A small audio frame classifier, trained from scratch.
Model: 2.69M parameters, depths [3, 3, 3].
Training: soap at rate 0.0018, 15500 steps, batches of 256, held-out accuracy 99%.
Data: trained on songs of 200 made-up bird species, synthesised, often over outdoor noise, 39062 training examples, 101.6 epochs.
Rows from block 2 of a small audio frame classifier, named by matrix and row number. Rows with one number belong to one channel. Each number is 200 + 30 x the weight over its row's rms, rounded and kept within 0 to 999. All counts start at 0.
Before each channel's rows are labels from the 100 clips, of 14848, where the channel reaches its highest value: "peak on" is the class under the peak. Only what is clearly more common there than usual is listed. The data: songs of 200 made-up bird species, synthesised, often over outdoor noise. In brackets: how many of the 100.
# convs0: first width-9 conv (model.blocks.2.convs.0.weight, 128x128x9, each kernel summed), inputs 0-63
# convs1: second width-9 conv (model.blocks.2.convs.1.weight, 128x128x9, transposed, each kernel summed), outputs 0-63

peak on: arch (40); dip (26)
convs0.83,136,195,206,225,239,188,224,211,183,157,230,192,232,202,190,193,206,208,251,265,213,178,147,176,223,208,211,217,174,177,196,210,204,200,172,211,189,241,240,213,232,215,210,175,212,174,206,221,179,213,176,165,173,270,173,179,218,174,244,227,223,220,172,181
convs1.83,210,235,227,172,240,237,107,206,179,225,196,207,204,207,202,211,217,198,272,213,224,220,216,226,214,214,203,219,213,194,209,240,197,222,253,235,156,233,184,170,230,230,177,155,166,200,149,181,200,162,209,188,207,237,200,203,166,256,215,153,227,195,149,164

peak on: upsweep (81)
convs0.127,236,217,188,190,166,247,221,228,161,172,234,217,196,200,232,263,158,167,150,190,193,183,197,215,201,211,227,182,209,174,196,200,134,243,169,242,214,218,221,213,159,182,202,222,173,160,222,207,187,201,169,183,157,172,205,187,196,157,225,247,153,253,176,179
convs1.127,214,159,191,220,207,176,208,227,247,182,145,192,147,199,172,182,194,187,213,144,176,176,171,236,194,171,187,211,155,192,222,174,144,142,167,193,174,185,166,239,190,167,280,156,208,191,187,227,196,216,220,144,187,238,184,212,189,202,236,237,204,197,208,233

peak on: arch (65)
convs0.67,172,237,215,247,166,172,231,189,144,194,213,264,209,209,208,234,207,153,275,175,217,131,181,156,186,188,201,188,136,187,181,237,198,154,190,217,191,249,169,212,226,202,163,202,229,226,212,172,190,154,172,213,178,169,205,246,193,195,158,202,201,192,156,200
convs1.67,186,212,205,170,220,225,155,181,231,224,203,144,211,221,256,220,226,228,198,146,297,303,181,169,192,215,155,207,217,167,155,174,177,214,196,198,173,226,216,141,216,212,175,176,191,142,165,190,192,245,146,155,206,233,240,190,185,194,182,184,177,187,202,182

peak on: upsweep (60); arch (40)
convs0.43,195,219,236,184,188,148,193,170,225,254,200,195,194,272,238,180,222,166,171,204,228,245,182,97,216,208,169,144,226,192,157,193,187,186,224,256,233,171,147,192,214,166,179,194,241,177,180,205,200,187,248,191,176,223,202,239,197,173,201,163,210,202,181,138
convs1.43,230,228,187,200,209,184,140,221,209,221,212,219,180,213,178,158,174,245,191,193,209,203,214,195,116,155,179,220,124,204,239,172,202,183,224,179,253,187,184,247,198,204,250,183,193,228,222,204,174,179,249,209,198,191,193,164,215,184,211,217,207,214,140,225

peak on: warble (58); downsweep (26)
convs0.33,210,170,137,207,154,208,195,198,161,175,207,245,177,209,181,208,167,207,250,177,196,128,207,201,161,224,232,245,183,189,172,157,160,198,183,173,173,209,185,146,152,227,197,196,206,205,157,192,229,216,175,170,191,196,197,194,201,210,222,189,189,236,196,207
convs1.33,144,176,242,215,192,183,232,193,187,149,210,261,178,156,255,210,236,150,204,220,186,190,197,196,185,155,140,211,139,233,220,211,229,195,203,164,234,189,195,223,188,165,154,185,208,145,239,194,249,220,236,222,184,246,230,196,133,187,216,201,179,242,233,166

peak on: upsweep (56); arch (43)
convs0.69,203,138,164,239,228,208,207,216,228,201,225,148,155,248,216,166,181,195,204,161,204,176,210,201,146,211,210,181,166,123,227,208,179,220,239,219,160,197,140,181,234,190,195,181,151,213,210,190,166,168,155,212,199,210,164,255,227,237,259,227,156,188,138,203
convs1.69,223,179,203,140,206,153,212,227,214,232,157,228,204,221,236,223,211,150,213,216,218,183,193,228,222,181,204,195,246,223,176,185,223,208,252,114,194,221,258,218,125,231,186,178,175,198,265,222,186,235,197,173,239,232,203,245,176,221,231,179,218,197,225,203

peak on: no call (97)
convs0.51,211,224,214,207,156,198,235,182,181,180,215,243,153,214,164,208,165,235,163,179,167,247,218,145,212,171,175,141,226,209,232,249,211,204,184,216,167,146,197,183,225,211,238,234,218,239,175,216,235,170,160,269,177,206,198,184,175,164,167,161,235,190,225,215
convs1.51,169,263,249,212,215,163,212,171,188,192,229,275,200,230,175,219,179,197,200,231,202,242,223,213,199,206,209,186,202,216,210,248,231,152,128,243,164,217,129,166,146,215,211,241,215,220,165,181,148,157,225,195,235,247,227,183,162,235,163,190,197,204,200,183

peak on: upsweep (63); dip (37)
convs0.48,191,164,220,239,223,199,187,249,176,209,203,204,197,169,146,184,214,190,225,170,218,195,197,182,240,107,188,186,224,135,168,193,173,166,225,234,208,181,192,247,220,198,188,195,235,126,186,187,199,163,207,212,206,155,169,177,178,210,197,149,177,203,179,211
convs1.48,201,171,228,218,167,226,248,171,198,216,239,208,177,179,238,205,224,185,154,176,217,237,157,171,185,203,238,173,163,164,124,212,203,186,223,183,197,201,258,142,206,165,205,132,230,169,219,198,177,243,149,161,224,195,232,243,164,192,227,223,152,152,235,214

peak on: no call (93)
convs0.9,245,178,201,147,176,206,243,225,249,172,184,210,138,193,230,202,183,231,194,194,167,126,210,187,207,196,183,175,146,197,149,151,185,174,219,154,215,159,226,218,255,161,199,224,222,190,157,214,217,202,210,213,208,197,179,100,205,221,230,265,201,222,219,189
convs1.9,164,188,196,231,212,227,167,174,198,193,273,253,236,229,230,235,192,217,180,194,160,147,273,223,172,181,204,202,169,224,206,178,210,217,225,199,216,188,203,209,167,216,198,312,231,229,228,182,181,193,209,191,223,213,221,191,231,173,238,201,168,179,215,203

peak on: upsweep (77)
convs0.0,182,185,231,202,162,199,245,201,155,206,213,160,149,173,206,189,137,224,186,165,199,143,157,171,180,189,196,164,227,168,150,176,202,239,199,182,211,209,152,224,214,163,191,210,227,171,201,179,204,210,213,181,180,278,231,179,186,112,148,243,196,233,206,191
convs1.0,231,200,195,242,214,261,191,256,259,189,215,172,173,235,182,200,201,197,214,199,201,177,174,248,185,185,176,204,132,214,212,166,185,204,190,179,278,223,226,244,179,149,201,178,165,235,174,203,194,209,209,189,144,187,231,201,182,223,239,215,196,139,173,215

peak on: arch (45); dip (33)
convs0.8,246,175,172,261,223,172,251,155,237,226,172,174,168,182,209,204,147,254,222,166,184,229,154,212,182,178,226,187,131,201,213,210,205,155,197,150,227,226,208,199,201,170,195,240,179,233,199,197,181,269,188,219,171,194,203,202,148,211,145,203,181,210,139,204
convs1.8,223,173,225,252,139,186,170,197,184,198,182,229,203,178,162,194,217,239,207,266,194,222,165,185,144,179,211,162,227,218,164,183,180,198,175,199,148,147,190,214,163,225,201,185,168,199,189,156,224,184,203,216,181,215,138,180,192,169,232,147,160,135,186,228

peak on: warble (58); downsweep (35)
convs0.114,232,236,249,252,209,255,168,196,221,229,187,163,136,209,199,182,208,231,183,219,174,234,183,259,198,208,225,191,217,171,197,186,173,174,154,180,175,264,171,216,258,159,214,145,192,199,184,174,233,186,228,183,250,149,173,189,233,208,189,247,211,225,184,198
convs1.114,225,165,209,183,237,186,219,208,261,195,163,203,184,170,172,195,232,186,276,178,201,232,232,241,192,212,184,254,169,209,162,197,184,240,121,190,231,232,187,172,206,168,190,193,203,185,223,206,178,177,225,231,175,182,170,157,201,217,177,270,237,195,219,230

peak on: upsweep (87)
convs0.107,181,215,205,196,208,197,215,195,252,271,274,181,189,211,208,149,255,225,156,175,201,192,227,135,170,171,167,218,215,201,187,188,200,223,167,109,217,167,234,179,222,193,170,190,216,185,222,149,166,189,188,178,219,282,184,232,193,195,197,184,224,162,224,179
convs1.107,251,143,195,214,242,188,147,203,278,218,186,186,179,204,175,206,197,194,273,162,160,196,191,232,223,166,171,221,109,172,241,245,195,186,188,199,210,179,217,247,192,153,237,207,178,200,226,175,245,194,238,159,186,214,142,198,179,213,165,233,189,231,231,245

peak on: arch (39); steady whistle (29)
convs0.121,160,177,191,164,132,190,193,149,208,199,187,169,181,199,247,168,204,146,233,179,251,150,209,167,170,261,200,182,156,166,141,190,202,199,192,204,235,213,190,160,180,201,290,136,173,149,211,191,150,216,277,204,220,192,187,185,209,179,192,160,194,244,215,174
convs1.121,224,175,170,252,179,222,209,220,181,223,203,122,176,182,213,169,215,189,200,200,167,213,158,218,207,217,216,216,235,196,263,246,219,169,288,178,214,197,252,176,211,179,168,202,189,291,210,216,206,158,170,175,219,222,212,257,235,119,196,223,213,219,186,210

peak on: warble (26)
convs0.31,195,184,208,228,185,181,190,148,225,213,194,182,218,190,173,167,191,235,274,214,192,201,169,206,198,232,217,206,184,197,210,140,183,174,209,204,143,189,211,198,177,201,216,214,212,212,169,192,230,188,235,205,234,213,202,126,178,232,165,224,154,222,144,267
convs1.31,229,221,185,222,166,163,207,210,177,212,167,199,197,202,166,224,201,220,178,214,211,179,233,272,204,225,180,222,218,188,246,252,203,168,208,145,171,216,183,191,192,186,222,174,181,191,199,152,177,190,186,217,165,242,219,157,178,153,187,208,204,167,230,229

peak on: upsweep (73)
convs0.30,213,222,177,218,219,194,227,196,176,200,200,172,177,216,195,247,206,161,169,181,215,270,189,176,145,194,196,217,192,140,192,198,225,225,132,192,185,180,174,179,215,197,208,174,225,221,224,176,203,233,195,206,192,359,238,211,163,185,200,221,186,257,207,170
convs1.30,147,185,174,224,209,172,221,232,227,213,177,240,171,180,214,201,204,215,175,198,219,203,206,214,272,150,194,237,238,182,201,204,152,153,203,177,209,162,198,233,201,163,244,194,199,174,161,187,190,205,171,196,184,226,229,259,186,174,242,178,129,179,220,204

peak on: warble (46)
convs0.6,177,191,225,191,211,191,170,195,170,198,186,181,177,216,195,171,195,217,299,232,212,167,211,168,211,193,210,182,202,187,184,115,195,150,209,190,239,220,185,233,225,214,191,194,218,160,178,230,191,208,233,201,223,228,194,123,184,193,192,256,151,199,130,230
convs1.6,236,193,216,189,212,189,158,137,182,243,229,180,186,209,187,266,189,207,179,211,175,216,243,233,163,179,195,214,175,199,181,223,178,186,204,255,216,252,179,179,153,188,226,209,171,202,237,173,186,253,221,169,219,247,221,176,192,241,169,195,146,158,251,206

peak on: no call (100)
convs0.5,176,196,180,189,221,164,144,221,206,167,222,197,169,145,174,203,150,210,256,199,176,200,214,131,158,206,211,156,213,177,234,259,185,184,206,196,192,173,176,236,161,208,252,212,181,188,187,208,196,229,209,193,232,213,260,193,230,189,216,169,187,200,161,124
convs1.5,210,189,209,175,232,173,269,132,150,171,156,187,191,266,206,288,243,186,221,193,260,222,226,253,163,232,281,206,209,216,186,235,214,224,240,239,194,165,203,165,228,215,205,193,183,165,202,199,186,161,226,169,152,226,184,209,224,214,216,173,185,144,187,212

peak on: arch (39)
convs0.98,165,211,178,190,261,186,184,236,157,182,190,177,216,185,202,147,177,210,205,154,169,233,138,195,225,120,239,133,199,175,165,235,174,190,193,195,167,210,184,193,222,199,172,164,218,225,184,230,165,207,218,238,217,221,213,197,229,209,175,152,239,193,199,222
convs1.98,217,209,188,129,201,153,150,166,212,231,157,154,167,263,212,216,193,179,178,218,207,185,201,239,208,278,218,222,196,251,251,196,194,185,256,231,206,179,179,193,219,188,215,201,178,219,210,134,252,123,212,208,134,229,190,172,161,210,209,190,181,206,218,193

peak on: arch (48); dip (40)
convs0.115,197,231,207,274,165,221,152,217,158,174,203,228,206,132,218,164,216,212,249,254,203,153,221,205,239,155,168,147,196,186,264,234,196,198,185,229,220,191,168,157,285,196,193,239,217,243,207,196,175,177,203,204,190,260,178,180,242,212,172,240,197,184,195,233
convs1.115,241,185,240,168,229,169,191,182,206,193,144,203,173,226,159,238,209,197,212,183,169,198,234,209,202,176,160,199,179,196,217,181,209,219,203,254,188,224,180,201,249,202,177,191,187,157,201,199,162,195,218,188,208,204,236,137,162,155,199,156,145,174,191,212

peak on: no call (92)
convs0.77,211,166,186,153,197,217,231,162,170,184,200,203,236,212,171,237,177,226,161,241,204,180,186,165,198,200,226,224,199,190,192,163,205,207,193,197,193,161,198,170,199,185,157,181,204,236,190,217,213,163,254,183,204,215,179,199,196,212,150,273,158,185,170,231
convs1.77,179,200,160,136,174,245,128,242,189,173,164,219,218,206,197,230,149,184,205,234,158,188,241,211,235,228,213,220,251,181,225,211,199,192,206,189,141,201,234,202,195,154,222,241,200,144,147,220,207,249,231,231,215,210,212,239,188,171,185,176,204,189,162,210